{
  "model": "segmentation model",
  "dataset": "single toy objects rendered from many sides on busy backdrops",
  "train_examples": 50862,
  "image_size": 64,
  "crop_scale_min": 0.8,
  "horizontal_flip": true,
  "num_classes": 8,
  "encoder_arch": "poolformer",
  "encoder_norm": "rmsnorm",
  "encoder_norm_position": "pre",
  "encoder_activation": "geglu",
  "encoder_mlp_ratio": 2.67,
  "encoder_parallel_block": false,
  "encoder_inner_norm": false,
  "encoder_drop_path": 0.05,
  "encoder_patch_size": [4, 4],
  "encoder_conv_stem": true,
  "encoder_depths": [6, 6],
  "encoder_widths": [48, 96],
  "decoder_norm": "batchnorm",
  "decoder_activation": "gelu",
  "decoder_widths": [32, 32, 64, 128],
  "decoder_blocks_per_level": 1,
  "decoder_block": "basic",
  "decoder_attention": false,
  "decoder_upsampling": "nearest_conv",
  "init": "trunc_normal_002",
  "residual_init": "scaled_by_depth",
  "optimizer": "muon",
  "muon_scale": "match_rms_adamw",
  "lr": 0.0073,
  "momentum": 0.95,
  "nesterov": true,
  "orthogonalizer": "newton_schulz_5",
  "adamw_lr_other_params": 0.0013,
  "grad_clip": 0.5,
  "ema_decay": 0.995,
  "steps": 12700,
  "batch_size": 128,
  "epochs": 32.0,
  "lr_schedule": "cosine",
  "final_lr_fraction": 0.05,
  "warmup_steps": 2540,
  "weight_decay": 0.1,
  "adamw_weight_decay_other_params": 0.01
}
Rows from block 8 of the encoder of a small segmentation model, named by matrix and row number. Rows with one number belong to one neuron. Each number is 128 + 24 x the weight over its row's rms, rounded and kept within 0 to 255. All counts start at 0. Numbers have three digits each.
After each neuron's rows are labels from the 100 images, of 14976, where the neuron reaches its largest size: "lies over" is the class under the peak. Only what is clearly more common there than usual is listed. The data: single toy objects rendered from many sides on busy backdrops. In brackets: how many of the 100.
# gate: MLP gate (encoder.blocks.8.mlp.gate.weight, 256x96), inputs 48-95
# fc1: MLP up (encoder.blocks.8.mlp.fc1.weight, 256x96), inputs 48-95
# fc2: MLP down (encoder.blocks.8.mlp.fc2.weight, 96x256, transposed), outputs 48-95

gate.246:154145138136148095128156122138167100148112171152130127140159155116166134117140182129122137110132132133098102155118125099171144107173179145134108
fc1.246:152142131150138108165195099120142100148114137171111136134151146119178138133096164133148139109159123140098114181111147132159165121164179122133116
fc2.246:133139188109139143194134117113119126139115149103115148117121101130128101168118126160110112097120116127170114094135109114148055162130131164090135
lies over: part in the second colour (40); part in the main colour (40)

gate.190:126085106170116130117136123126163174138120138102151132144104086110112136085130160141124142157154122172118086100099114139127095159168117142094097
fc1.190:119082123168150106172151116146147180122125101103149142128111116076126113077120147168152174110144102163131120131102074138140120135141128148120111
fc2.190:126081130136108110112110136142110129139103079104125114110162133132091139134141129120162161127093074115151144138119164099145082115198157119083116
lies over: part in the second colour (31)

gate.16:106162135099095102138143126139111144112108150135102096149141143134097131123143146115098084144122122098154134107141189138089164108112127104084141
fc1.16:138113121128125147067122108118146116121166082101112118136085126129159113138113114144148140147089146104125166133128083127161125141124106148109106
fc2.16:081151140104126122091121132121116091120120132123163143157118107143103152130121081172115107125153144104107145122133149142166211137113116162131141
lies over: part in the second colour (40)

gate.125:121145071132194156129141127156118125124146137111124135111114102132121156095157130112124108137107116099125151116124138172130125150118105126090147
fc1.125:143098143121119098131110136114121148133099162136134133135134159139122104181122116103156123089124124165129096143129123094105129094116133133135144
fc2.125:116135164080097183102150124123123085087127126122127100119098123144118103114121176136104138124165131130165126100153140157156098082130116143125137
lies over: part in the second colour (30)

gate.175:169120083121100124119144102099129133120091076159089133156115126167123125116116144123101168155133159144129127142073104101140162130176066130116136
fc1.175:154120087096135086152139136110127148156151102176143141116127125105133136139114126055107100169110114157087140162156161107121155134136112132158105
fc2.175:097174194160151116119137132159141134096123142148134176179145124123103130121133123129105145078142141134116119121131126128076167121115147139158117
lies over: part in the second colour (29)

gate.223:089163165134174144135121138122078120103151076144105125145139103124123101088134159156111151100148144149118100135139139076160161136128100078137163
fc1.223:132119143155126152162109122112125137155107115127116142136103168148162144085155104118126127130139110143140156088130137116120111086107078173123097
fc2.223:103113145140104128133113122151110148126149192099098114112155115117134154154142094138092138155166100136103139112137134143107133124165100164140118
lies over: part in the second colour (29)

gate.68:089151087126134115111131122115131139088113138143096146114144141161098152101123159150123160100103135127124129158158115134139166109127099141139079
fc1.68:104162067134160124153102131103145162111125138145132144129121190135086127103099141140119185095103126139100148141133098146169140095151122106159080
fc2.68:177130106118126108077120113120135141106110157084185123143115107137092120106117097128133077162140144166125128141107143092092149151156095150100144
lies over: part in the second colour (27)

gate.85:119171131098125113134114141103102113155115139167121138132133150134119156132120106143141112109117110137155086088141171080124110166134134154136138
fc1.85:148121105104120149114091144134149139127116177144135125106098131160117086135129140088101145158152110096147148144123141152138080062124121100145123
fc2.85:136146086138130146132160142158142158119115106137138142069119179156159115099116114127119126122162187151121125144110160202111132096122145108133135
lies over: part in the second colour (31)

gate.114:142137143115133104114130120155083111161155142134120108151116092134095146173132129116149111111119112158151138139178154136137198150105126104114144
fc1.114:125144102149101168133145140106136135138115140134169079098141177127169154147137118154170066144126091114069152123100090154115084135122123176145133
fc2.114:130152126106111132139124149194140166088135206085133136130147076102159140174108116119126117109132082166180122118119157101116104124116172098110132
lies over: part in the main colour (40)

gate.154:130127118105120137145182110101136159144150131174129078100109093111105093123071130173152105154136142149105116108135115153137165111127077089133124
fc1.154:134120116155095139111056116136146099110101115095132162156117178185181129115146137153121127115080105103129134127128065139127137119097128129148122
fc2.154:113132129159152091137096145133103102170106123142113145134158164103108133106128089174109094177120170162141136146144110141130150116115124098126112
lies over: part in the second colour (26)

gate.235:134130121157120145104129157139135153143099090173103152124100104136130138127146113141143155170140150121127128076139135148115111134137105165169142
fc1.235:138109146172107136131129151125133131140119071136089152127125128142131125122137110156146155156138161120106109090150140166123127125153120163182151
fc2.235:119099169129147123090106133129137148112133078162098117084129114100125130164124115118176096165146132125154160127135135171089112161109085087119098
lies over: part in the second colour (28)

gate.221:132158124159122159131157128073140069150165116173138120139138143172089127074147154109110141128120131124143147105081124120150089137103091119144117
fc1.221:063087131106171137120106101125130134116110129115156130059113142060100121137126149127094110138124152129124095146142109148062107125108152111120102
fc2.221:143147127154090155106124139103084135135133188105146128122162118119104126075128125108095105149152109100152134157128151125123130110131170073154072
lies over: part in the second colour (34)

gate.12:103114171149116122149147165138115123169128164140156107115149151134120151133141148077130116141139100174104133156152166112160101110139141139209108
fc1.12:144151097071135170116114129080153182104139139132131121129112137129116147139126074123143118144142141150125158142114088137111154143135155051085127
fc2.12:145143114135111139160146137117134119096148160109087115131193146105152107085144129137103176123140114154101106123164115102168123134118098117114137
lies over: part in the second colour (27)

gate.148:116111113148091139136132135107109146165128108142167105174146123116098074130136149143170123108109138129155157152144120116135161121126097121066143
fc1.148:132120144105116130103086149120102108110139135088099137151130127153123145105138098116132175160104115130114123116115128145130115153107099197140103
fc2.148:121112137130110110129102144080111129137131098134142114194137116155141113073104165090181141120104127148120119107124134090133074159143112113097116
lies over: part in the second colour (25)

gate.180:137140128140125140107120145147147106144117153150121045155143068156154164129099139111117094104118087083106158130102139174120141085153138110092110
fc1.180:155123126169122143129129161169151117127115147146086081160157088148158175132123124108119083110125075138109142121118149155126157102151120107084105
fc2.180:107150139152145091142148128122125127121161087096094116094132127103156135160160107174115109121132151129148138086088109082159153138167121143080133
lies over: part in the second colour (30)

gate.115:123187112142168101154131134113139098130119145111094109099122157108167135100111153092176136161101191127142140112148097177127158124144139129139077
fc1.115:161081147124090125102107126119114127142109148149147155156106114145095120130148109143109151098148065092101120121100151076127096119142116116119129
fc2.115:126127097090147163126116100124096089180124124128142158125136170130120130112126118110118093144097099121129129143151093118147104115153176112123113
lies over: part in the main colour (53)